{"patch_size": [6, 6], "grad_clip": 0.5, "batch_size": 256, "lr_schedule": "cosine_restarts"}
Rows from block 4 of a small class-conditioned image flow-matching model, named by matrix and row number. Rows with one number belong to one neuron. Each number is 128 + 24 x the weight over its row's rms, rounded and kept within 0 to 255. All counts start at 0. Numbers have three digits each. After the name is the row's rms in percent of the matrix's.
After each neuron's rows are labels from the 100 images, of 14848 (inputs lightly noised), where the neuron reaches its highest value: "top examples" is what is common among them. Only what is clearly more common there than usual is listed. The data: rendered scenes of toy objects such as cars, trees, mugs and chairs.
# fc1: MLP up (model.blocks.4.mlp.fc1.weight, 768x192), inputs 64-127
# fc2: MLP down (model.blocks.4.mlp.fc2.weight, 192x768, transposed), outputs 64-127

fc1.387 107:135110127138133170103106141128146146117093090142141130082165126115130131134092128138128156088128188145135141102128108149145136140088143122119143087117140119193125096104142156102129183142163138
fc2.387 077:129109133130136128114140116123118136086083111100152138109153136116142118147106172126125136125153131113135102211166119117119179124124125130166159090125126127101141091142092149090106029132121119
top examples: umbrella

fc1.675 085:104137140158146139110123142155146149144135133147137120122127133139147102201134119106129134135139134099145120121113117129165119161095144132163141142215120141145114137126162120120102129102131154
fc2.675 111:101117115091113159143113082119130155131088140133092124138132134137148098067142134124114148126141114095107125152126148126142133148118118149171146112061106109129113106116084106134103133119094131
top examples: blue object

fc1.111 104:154126098127095148131119149102100089134143110168143089137140134142122144080124132115137151103123097122100130120122151141107099086128105107104099155120147167119093119113098090116097127099129094
fc2.111 092:147125147133134107118086119140125138148168161136107113128149152110134170149156135132126118164144066136145120159121122122148133107115110119140128126128114148113112147114100115091104159097144125
top examples: orange object; its colour: orange

fc1.419 151:112164209119130152119144152084093155120129091079176161113134097119136141109097133104083109136117119131125130125131154148179114132107131105175119119128124096072125125135101131169119118134126130
fc2.419 127:128171138140134128112121130130124094155182153156167079109114142121126125123122138132117151204133116139131138126128132211115129108131128157108148092129129109080123121108134163160125143124137122
top examples: teal object; light from behind the camera; its colour: teal

fc1.339 132:128172136119128139103089138114128127038118126122132152172142126133137138096097138123113140050117104135123133136128132121135178131129177136134082166124130124160135131127113085095117123131133141
fc2.339 101:139133105123132151121143129119118122119164144153120115083120103150131123128108126095129097212136103139146103147145117171125179126138091107121174071133117130130121150126165143114139142132099151
top examples: pink object; its colour: pink

fc1.532 086:128145111172098104111042185155151153122138132124104151137148112114169098071137132123157124111115129089133129143180155108125134157105078117117125134130132133157135202120153139119110127151134166
fc2.532 081:118056142091138100143177109139135118133154125118128136085133131121151116204128149146089117120142149110122127124160103135157137119126094147099118101125156135106143123127114106084116133143151112
top examples: teal object

fc1.368 087:155117156118148089118164068144179141129136129168115140102119121161075132137136156125120130115116138157132131133182119117136139109141085139120128132115124123139142142131109137128157133130087118
fc2.368 112:130093112123098086134095191140125149126125103156122138145132122102071133150162110123151128147171134143125147130177144153194097118103172124120135093154147143125138123128124146116145126128138114
top examples: green object

fc1.556 112:106133190127130125106160134109097113083126152127116114152112066140117109115128100140103138095120102123121093125114164157115157095094145129150122148131140133157129091149115106113112134120143099
fc2.556 101:147122074121141148115109157104154150079177124141134135069132164144127136083131073074093122149122130115125164135144132095141084157138095093094175156120107124104119139115155099130139059125130113
top examples: its colour: white

fc1.92 116:144124114131119148095124096078134112143130091133147113095159119121122144110111155146139141130122169123158127159146093192119151157108099126111107143124134125175115125119119124124143179140166113
fc2.92 072:134120180137121108135146121092127124166136152127159123174119141110128123110108138138140152099144145135138131099124152071180131133119090132147094125133125124110128108123113115126133023120130114
top examples: black object

fc1.20 100:119142148129110130111162147139127109104159125149126132138099097137115130145108113105096103027087139138122099173151130104118121109142176127140129091103105102119149145143116151132127152158133151
fc2.20 089:127146103123146114132135126104135110079131085143148106127080153149122148141102155122142156211111123142113111123135141162120061127158037141155070135133126135144136156126116145116120113131120145
top examples: pink object; its colour: pink

fc1.174 156:153106136131106145089127116115112124132112101106165118110131079118136116114100143176099148098089094100129147125103147175158139150099074113148146106152151102113150101107155113102126134105140148
fc2.174 121:106092125139118140138120113138144117136113154147144142133107141116110156137129142039118153148093149165148149156132081094129102087128160154114192099151102115159088133144175095110132136146133128
top examples: bottle

fc1.604 120:129161172110149122121117115076157164165143128076162154165121102108141100137114120117110090147125111118138138114124121140174109145176142154171132099115106110116125191131119134145123154175139125
fc2.604 098:128081059126108121134157131167134123107135147094145147042124117146136116107140148114124108172115100129148133125119107123118156122145163156143127104131135122124126176132137096127123138112130129
top examples: teal object

fc1.333 154:143145137120110150127124127140126116131113092108153124107139118114118131109095170116090153165135085128111132122107100131161116118125105129168070105135115128081082150120106112125123113133063138
fc2.333 111:128163020121125122104127123151146140129117121140121136103140168116122139116100128104121127103135083129120128097120106210104133124084117127126161128128140117115125100068133133162136116135116115
top examples: light from behind the camera; white object; its colour: white

fc1.505 078:072115147112086124112118117128166123132061128145148138161134115150075123123138105096096130128113105147088132141131118126112096143131137109117124147165101100096167134138121126137143135128119189
fc2.505 095:090099111149168106123151121164142093125110149125128121097126136088060116120132172159149108156146120133149133112127113128070148162134139142125123151091100172148149134126141116169138134126181124
top examples: yellow object

fc1.349 099:148078145150149129103163071141146107139100089127118103096136123114144090124133117080141111156137115146151126153160139156151103125168170135113152173127104153106108114138116072144127136134130158
fc2.349 087:152095120127109128155105178161125148095106113116121119156146130115134115155155153171085120097140160132108145111163073123117150133148124168126147107110134169149142135133116124130120114129131138
top examples: yellow object

fc1.510 103:111143137140097134128113144082109130102150120102107127137123126115098141108103158146132153081123131116114136128165191120119106126175131150183100133131134131110123146109123076160111154123186128
fc2.510 079:118127129145129140079107129122109115109152117143116147133114193151118121148160169117124119135116091135092128147132139126137147148119085127103067124121096140123133137140134125127133070124175130
top examples: hammer

fc1.580 107:141134082151116153111136109126150106116089130131117100119146072120134130150114122168098138087126117133130105089125137129143123119116128150157137119118127116177140116142132104111116245126088132
fc2.580 081:123102105123123135092150118045149147119127185117104153131157124138128112129114129134118167141135114127136145141143083137136135141142122135096148097132149133082142127083146141149133116127127136
top examples: white object; its colour: white

fc1.562 091:153137129105130135127131120143156116124149125110142129140158135122122172111116130095116150145124084090127130184119155128083096159097115121150089162146155122101110176121104113071139103135140103
fc2.562 086:132118157140105140124125128122128138149175137143136112111168171126123121109114164111125150140127109125136101108128093193098143159126133134126138122142148135133162146105141119137149164136161145
top examples: pink object

fc1.218 135:116118130121143150104113165151104124159153126097152165095130099139126143098134128164126151106091156160147153148149181114129139141120118092108203071103117151108092096099138122135106167098143137
fc2.218 106:158171129129142161146160165120142126119158084142124102153103117136126124116116113097131137128091116115147087118131087129117128106134106144124229082117118127119182169140132131127126100169151122
top examples: ladder

fc1.590 080:137131122194038131128122128125110114126147145133119135140117142164135124097117118125129144121096123160144129124066136144105134128139146126122137130121128096154140128127100126115126138116139136
fc2.590 102:151143128080206148136127139113108122118125093138133164126108147126135126143115106105111130145174125154106131162090118120107130125108137105100126119136132190107144127137173149133127123133097140
top examples: count: three

fc1.50 075:122126124159101131125120168135123124118114118091105158124117123145163079113102144141138091157113131134097112109138139117135132108143110140168109130167166134109106108137127143111106153125120083
fc2.50 076:124128138096132154122126106138109107114209121117138133100113128125172053114140105134109164114128117138142130143127124146145110137139163110111117150128143121131122120121141093113123127127111147
top examples: its colour: green

fc1.400 098:101093082110107162129134096164111104156139147168141077114158121097098122086131124114125134125144151134102144113113177132107086110102137122170121143155101095105142093107142131124151168173094147
fc2.400 089:115132135136151134117161108076129139153089098103124140111164118141119148147141091132125127182134140122124128172144094157095171147121160104141172144110108097142111128116127133168111137144102140
top examples: pink object; its colour: pink

fc1.717 076:115089137125141115117149095119087058124162137135158139113130121170131139139130106115151133118152132201133118109182132130134143155118125158140135131174142156133112150134200140139096137079112141
fc2.717 109:116117124121113135135129154140093054109142096129107161153112136081123134108130107123098122133095119168140136166173140137168108131101141157139131115098140078128104144125043114129110130107088119
top examples: red object

fc1.105 143:126119128147100138043148144164113165137129086104155131110140077150129152113121119135118179094151122138146122135120163117145134145128136128128124130144125110117148145126152154117121157107130168
fc2.105 127:112130135148109154124109151104175098138115136133132115159119129143102099105117106153129196143151077128137140110146151117128098141112162117133142135141114123150126128128136187152116099165131167
top examples: hammer

fc1.589 087:112082112123148144111084146098133145154079110116131186094137132181107103122136111138128151126097099130134134120153163149128127162140132140118124099120104169105121177111126101090100124133097120
fc2.589 079:119080124142107137120135151112085107144202087137137100149109146115108120155136171121126116122116127148111136147122095116130129124098085140151148098130145168111113104145107141113113114155078115
top examples: green object; its colour: green

fc1.509 107:171149157139130119133134154135101148117148149131156117118121113125097143111117124121129156146102136097134133146118208141140086109118111098144098100088195112113071133129126135105109120121162096
fc2.509 094:159130118127130137126165124144129151100068108142137114127092174165112100136112107147143113105126170098144119095127014094135149130136133108126119120146143108170112127122143114158121140124155091
top examples: blue object; its colour: blue

fc1.628 112:151176148152086142130139109109125125112130101092120127119144129117115126098116124100109138130114112132124138136156174126133091181155117132165083147146084106108076166110123124123108145120114079
fc2.628 071:120086079131129134078126154147115133138126183121112110111164171122137124108137113122100134106183100128128149119142172149114126114132123142113143125133153113200159127126114132102139038124080099
top examples: red object

fc1.474 099:139127089121133118126078152155115167121065116118137178113168128136154134154130105065126139125137102137105117118131132141128100122156094139112118141133121183144128139108115094053134131143165142
fc2.474 100:136087098155127119103134126122104112129204141098113122176129152123125147100116118129107126094144141124126129121139090145136127125133121129130155128129136152138112120117135158150127151124135112
top examples: green object; its colour: green

fc1.259 079:103195137116131141133115128114210142147145115114103146095122128106139136148093119145100097110134149118126126118152078123099104117099107107124116141119128102158132157121142149152164148107107124
fc2.259 087:094130137144116139124180152126190127114142156145169123186123141151125135095106142105134118140113141135135125166129166133098128120176146108091105117130130116107143148118114147064158123116144171
top examples: light from behind the camera

fc1.158 133:140145157140118156118118139109130110093125133107146134138097116146137121130084163092087153140092129130129119127128152101149084131176120123175139106122108116052122155151108099145114124124129133
fc2.158 078:156120155121133127099127137044145133108127130111119113088157139113123141155135102153101136147119079119108110165126142077148056152147108150126087120119145121104111122130096133138123087114099103
top examples: light from behind the scene

fc1.715 104:116187185117163135114118127137104148143166123120142160130121134107097126141141129136113093142129098091148131089116132135130118179105150111166126118134105107086165159123121164148136133128110123
fc2.715 095:139064030120119136142157138125112098113128101124135123063106128144118158111096123153155116171131112099132121182121110133141149117112139106151156168133124112108135111128145115115124142124124140
top examples: teal object

fc1.363 191:141123127123121175091151126117107090119119093131149106132103074162126130141077147118099187112086097127140094089125091157156138119102112109138123102127157151109122136171098108121138128125130110
fc2.363 169:126180195146143138124173131201111108168112125142146101133121114128131105107145117117151133139150111134124174072131127165108150113155174150118149136129124111136128137130162142182135157138132136
top examples: orange object; red object; its colour: orange

fc1.456 094:143120207132107136119123116071135144167096117125130142141137113134111124141118105143116142091117121137147138049138189150125060114115175144119151104130133124125147137124119145125124121119138099
fc2.456 082:132092055137140122092141134115133127142133105095136129116094140124125124147125136144152111198125116120127141142121065149131077132133049150135126184120120144103132158145113127134127155124134157
top examples: green object; its colour: green

fc1.560 093:148132121134134131097139142151133112126114097122157141105136110162133140120119118161092142169122110114112122115105111136130144115076071171143140152113122118167086102128121139070119108129108102
fc2.560 087:110143143136139167084091128097152141154153148143177137119125123168137117097117114094117130116134143131116132124150130127112141157152138123119106119124137103108166156114155130108133067112105112
top examples: white object; its colour: white

fc1.516 164:141166145103127165091116161123114143141123126104187131101120108165135122065103106134098170100107100135146106128129184126137163133136140138151162142159119116119131145130112120135131122136096129
fc2.516 133:116175145131131115109114172132145125127132143101168132162113086161130153058115122118117135118124141133148125073131113158115088102135057112113156138157141114158146126116125128147118150122086130
top examples: black object; hammer; its colour: black

fc1.126 150:132076129143139170118147128111143123116106118129134177116114113144137162127099137143133160171114148144163087131122179089148121127086117113123145118144182124109139135162115093111137103116124141
fc2.126 112:141075054132135114133103113137101139127107121103124126140140132114126114124125102122144117126149113109123108149134127095107156127165082114134153168133105122171111140126131105146122150123114155
top examples: red object

fc1.573 106:123119114118120143099111125130137124124124165133200099125141074131105140124127114165130145112126137127141144090114115132136179106085116106132106072140127127145127120105138115097121144137129131
fc2.573 074:130133149126141119072168105086123121147142096102144124138142137160143117164143091079142160175118147106152128171147144124131085129128132169149147081129108128133158130128110131073110057122107144
top examples: pink object

fc1.305 080:189124160113128119110140121127150177114138157169108098124115111120163139126131149140153134147125143113096141154125121145140124107167126121106124144188112165127118098123128085137148136131089118
fc2.305 110:165093102147122137141103142122136210128091134128133113124142120137156131157129105129104142120133127114172125100128134130164129125190129091109120095065122084134129129115145178107142117143157152
top examples: yellow object

fc1.506 132:129122100121102144067090111118109172143134103108167125116129068137116127115098123176101138083083099114123121117127178108156182118118133114135168115106122106141128162132159134136136119126103136
fc2.506 120:114094198114095141103160112106130103146123121109129178157108133128134123117119107071122106094102141149118107125137087154151121147141136100130196133115117129089119116139165139115138146121114112
top examples: red object

fc1.38 124:115127138103146139071177142147097143142168134106123124150138108129131149124115104142128128182160129154145128128124121105147138122110160121144131140097102132117164129140111175148152131101103158
fc2.38 085:140097058113125136201116144143141132126118116143121112116098092096101139111121093130096137093131084141128120150122119117110117119113168090127099123130138115139124119132128146084143175134093126
top examples: red object; its colour: red

fc1.240 110:172180159128143119102125062125140129115145149126138142099144136145107119099128152070132125151129125100086129190110136106126117095133119079130118128142140103110078129129141164080128148139144131
fc2.240 099:132095104121120112133169137126145120190079157122154166136142131090124135138157141129126098172145102136122126123130122144103096098119168129133087140122129131167086137135102125138127109147104133
top examples: bottle

fc1.636 128:133060122143130159119103111097161101114077133178122116160123137126123153146107143134131158077111134140120135110114167105112136153107116120113097093141131132129127155121135098094130094109123201
fc2.636 084:130101051137121121099112119101096154113125123141104117080095170122144137136125147137128110180104144135123121169132080157134112127116158117132162094117128149146132136117126106109129127120142102
top examples: red object; light from behind the camera; its colour: red; umbrella

fc1.459 079:126141124144141144107072138087158153115148151118125166152139138102096182128137086111112105109125088182132132165133141113141135117113101105108132139080141150139137139121107069125125137057123168
fc2.459 072:135074137151114139122135131132132125128088119077153158118152142123086168128148167173129096135146091147128130118152125147120136110127119134112114112132131131127112128142175176186137133143132110
top examples: green object; its colour: green

fc1.683 100:181129125118149113120126107098107147140116129132136151153132108158164096145119146151116134105117106134135119124125120127138124144119126154139079135154117172103078113123128110135199141092145098
fc2.683 088:164106117120109110147143128172082142109179109137111140103120144122167096091146113140123107139129094129157135108128148117160162132132144120117114124114135148126115120128146127144169145095178097
top examples: green object; its colour: green

fc1.197 086:128105158122152145126147128175127186128122124128128129151130130135147114167134119139127153121106111090102137138088120116126185184127123150143138116226090123125091191121163152097057129142145144
fc2.197 095:139118080133087149141126119133102181126156140131119140092090143165163109109164164126138144129155123117130140117082144132108041160117138170140143118050123120150106141132078111140072131150119129
top examples: teal object

fc1.210 097:148110116151116149109137139133109097143145082117208146116139113133129141131114126163122154088131122127140132147095135171106121106080142102123119106127118121177082120113106151110137138132117098
fc2.210 073:123138115142143143080160129099136144133129121115185104109140157149146133103157102107104104131131106125117111148181105117121185142162104148134105134140156128092157157132129170121141049130125141
top examples: black object; its colour: black

fc1.584 128:126106118123126162096149124149103149102116080104178135120074114152149143124074156166111151095085121145163094166149096175187159144124139141147113157114149069131124142170127105103126082143126124
fc2.584 101:109128123111134136127140152118145129171093186102110156137141127094136116137146150142155144124129120126126181132127095136144137138135133132153096095132114142138126152122099137086125195138171116
top examples: blue object; teal object; its colour: teal; its colour: blue

fc1.373 111:117129162106136132123108144138166139130183138129128147133125126111120131136140132131135111111117116127116125070132170089116180115113119091137145088144106117107118137128103120194108105128150155
fc2.373 096:126128085146123117113131123158117113147078138109140125071131126143124125119123147142158130230128067140117155151126085161140117112112141092127150121120096107117097106139145119117117185118141135
top examples: pink object; purple object; umbrella

fc1.137 077:138139115161176120136117137117075134111136142124133108121141139135043108141118081122149169150134099083127145106103154141142089149130120184106096123106150146137123145134118122108193133112145128
fc2.137 096:153148134106068116129122136126073123121127137142146109096093138111054095082111179134105113112113108099130118144120099123132149141130124177113100152157161093137127136107110136134173134121147123
top examples: purple object; its colour: purple

fc1.187 109:129141107116104128122060158130120188112114138066150189087174103134130171113129119116108131166136158128109127129152142083143134093144136095141133152121106145112101104105098114118111095166125130
fc2.187 096:125164140139141138142145149075141117112120128124098141176161133138132121116117139154115101019124199137118094144137095191148123135118079108113144109126134138115123118124145148125130140135118110
top examples: teal object

fc1.121 079:109129134109105111116144114145114113114139166130119121117135111151136227165124120108047125131138140083146126138164109132146138137117158158050120131178125117143105130148110132168108129122154138
fc2.121 105:127161129122150109136095154139105145131111132115117127149119132100117189109127085163171142126115150083154143115163130130157101148120121133022122128084100136109138110127157103145115134128095134
top examples: purple object

fc1.335 088:164123179104155139124150149101179106111156106086173138164122132123107140114135119158162059148163090110125132106139103105097164156098119142150172139156153143095096146122127108118140091144137123
fc2.335 086:155136062144111129136138113158143116118130151114160106107163129110130117124112139140109152107101040109158134106146140142127097133164177154172143122141116120075141139114121127134138161131147116
top examples: orange object; yellow object; its colour: orange

fc1.478 083:129131121047148107119106136150112154136137135137127152134133131109172127133121160132123149130115147157170126138121121152078132128117117175121146126171059112144147152123132131153100131130186147
fc2.478 112:132112128200110099145152102106120146128142129123108150108122133143157153137133080114115133141141126151088123118122139125054119103113138170104123107091087127144134138137146187071102122138053138
top examples: count: three

fc1.473 104:116137162133119146125125149094136092109112121111105122138119099121134109125114125109081131118114070136099106107112190123148092114127194122142154130111111138114119133151106124137116159106100114
fc2.473 091:130144064147126152109132138132140119144173114152138117108142158112149148100097113142114122147145114148121154106135125135125135133095082126104176150136137139142139099119122111131132113143091124
top examples: candle

fc1.7 138:118148117114119154102139114120086077162155097162134097123116090130122127141133132160113152120084140129147115158118105137126145101099087125141180091137137111084135117138138116135136189091105117
fc2.7 114:144131172139155122132126117135132131127192140107119144143119151123125138130134144075105111148146089138153126120144144124150144101163118147109170106129105111181115148092144106124122069120095100
top examples: ice cream

fc1.733 153:124155152133106153121104136125108131116105113108158120130115113136123122133095151092101153142094104128126129158112128072136119128143128078141119074112117117078139138137094120158123108123125162
fc2.733 099:124115122118132132097138118099138119160087117123159134164138122107136132136113136171122130144128088132122100224144153103123113136135143146131063103118112116095101131129134122176131051131133119
top examples: light from behind the scene

fc1.192 118:125123109126127124100145133134145128144177109133164127068132110138104135131119137154151143062132127132136126152138094229146115129110134159137088115154138096173119172129131147130121148179121081
fc2.192 098:126136153108113126113153095127114117217150155128147128166159108114120118132136146125146135181140096113143149133118224070142138119122146127120100094132123114137145126134127122121116106119094103
top examples: hammer

fc1.224 101:121099105120111154135137117120141143109090117115150139084129140102117116153103147064128129139127145133146122130156107109138148165164112118120132084134100142080153168120101128160144174142101136
fc2.224 096:121144124129124103102126115122107122100128143113138134135135138095146153126152155172120156135109147129128121156131107118128121105070165156157181132121158145116085101117101130134111025110105116
top examples: light from behind the scene

fc1.557 103:106103119122099154103111136086110088148083123149138081137206120116111121102107129134114159121150139139115166087125140135126130128139133136105085123118108202114152133080109117084099092148102131
fc2.557 082:136112112111130124145087118082127169155140143118129165087173166112121145149117116128129124141126158117121094136127101108149158143106138089171133125128149203108144139124107133079130155123101108
top examples: light from behind the camera; yellow object; its colour: yellow

fc1.518 101:121169119151135150111121156123119101091130120121151130135140121090119097094122192133130090114116129105144128168094139131147136124118137084163090170131106121159112138115097081150093103123132073
fc2.518 078:122136139129135137135137091054129101153087161138139096117152129142135102132119091167135134120147089136085119118118137149123152147097085117146134081121118127069116149134128153135109136123143154
top examples: pink object; its colour: pink

fc1.673 135:134137196142121147091105127111107114089142101134160118145137065165137155110109096154102139133094116145129095136100132157125142088082120138142090113125159129188099097136129122083112095141166118
fc2.673 100:147133112125133131106142133077142115101165123139140102116128152139127120105151104148117132132103160123113125129126143109119130151129130125105162134129119118064103134124134100103130017117140128
top examples: yellow object; its colour: yellow

fc1.320 116:153144137104124121124122091149129148101103156113203131098115106181100166107112134042142144149097125123114108157122167110144068097130108092131101109147155092113088126147126124101129145151191112
fc2.320 085:160111079112134109108126150156129131103113154112094142063100145118121140137122141105107123134140098124134131148128071115120119147136176122122117183118123129170105110109112122120122127140119131
top examples: bottle

fc1.245 177:127129121123104157101117105078108098142154099140134104105108101120132139191099167147108111106107108145136100107128115146127125113105082143173106091124129075102115138163127144155137134131170135
fc2.245 162:117123141134154120117152120119151106155086152122168111085127114154129137107146125161133130122152127135125148075140121229141165107117164128154169148125100142136132120127122111099122140164114136
top examples: black object; trophy

fc1.267 151:119085116136140152051141147138146122126057108132145150146179090137140115127131119108128146118133162142146171137143116102151094160155161150142179117119129158106144131089115113127146115130140156
fc2.267 127:123063107133127136134140129141106122164136129107117129131077084169124123143102130107142080166113065137125070154126106111115214133114151125142092122124127156117130151144150107171126152126168127
top examples: yellow object; light from behind the camera; its colour: yellow

fc1.198 096:117107112114131154105114159129140129128108130125127136092123119160113122131134114115106177091129125111144122145147147110148107120142129157135165095130138136136122161136137101094122170143105167
fc2.198 080:092131163147121122134137125081116143123163108117138110157129122152134133103125158135098157163117160123121116128149099177125144124111102166134139108136150146151128107107118148110130117145088138
top examples: yellow object; its colour: yellow

fc1.618 140:134117078116117152092131138068116098151150069118150118092145131116121145119094155133131186115130137137136141124147109152125163138164096158130118118135118120119108166095112115132127153157137109
fc2.618 111:104106165125133117103108132156142129145135143141142112126126130136130130137098151134141137119106168125143127146130214066145136127123160103144125135122111140153161109134123102094128121139153108
top examples: hammer; green object; largest object: hammer

fc1.61 153:138128083136125163109125142112097099119143099134153111120085096166139129113077146132094144090085118105149074131126113135122189135117099119118135091129147156109128128177105105133134133117156136
fc2.61 142:124147126136134147140174108165133104115180132140152149166130124130128110118133165142139122143150106120135143080130077180106129129133135158116162118141135093121134145117129143151125105138141144
top examples: orange object

fc1.472 074:134120119099146145124120165121114125158097184114116106144130092139122126128142163115110157125143104135158135136130206097118139123089135082122121126114158145116121137135105061141175136088133126
fc2.472 083:130130115153119145125131101147135155156111146076074163141144136117108098139132083114139151139102126117154155126115084124174141124128100110089153138135126139142180108137137062162156125147201114
top examples: yellow object; its colour: yellow

fc1.416 087:117141116110118112100160147162125108126123124104093134125139123113156117109133130161115126116099118100089125135142118186139125159132078147132098164122092146132087118131124124097114156072094079
fc2.416 068:104130106163099145120106114117133130148158135149144121133153134152139124129126102153103115114136125120139143127140102127123174108113154130098093173152170114172188107147125114121152075130064128
top examples: white object

fc1.59 110:157104110140100119117137171147126155129160118110148114112135104113097109129112152183123162171116118104107133134130142133218126079112109112145134140114171131127104120128092119090091167131114081
fc2.59 066:136115116104128129127170139101126127116096115140140114187143125118115128147128165164121142117130172143141124126124062128149190135129092151122156089134142135142134099141125117113114088140138143
top examples: teal object; its colour: teal

fc1.401 142:133146109136119128107081134165153106153095139158137100150151113132104130142117130117142184089109119152099153114131146098136118087131095125143103110133131114072112097101087108137148133120187139
fc2.401 101:112113102140118097113109126155119150139139152088120144100150123129126138137142124117156138091146171115114128144120122106138157152142137116131124163128104128142114158123096121097129144141140148
top examples: red object; its colour: red; light from behind the camera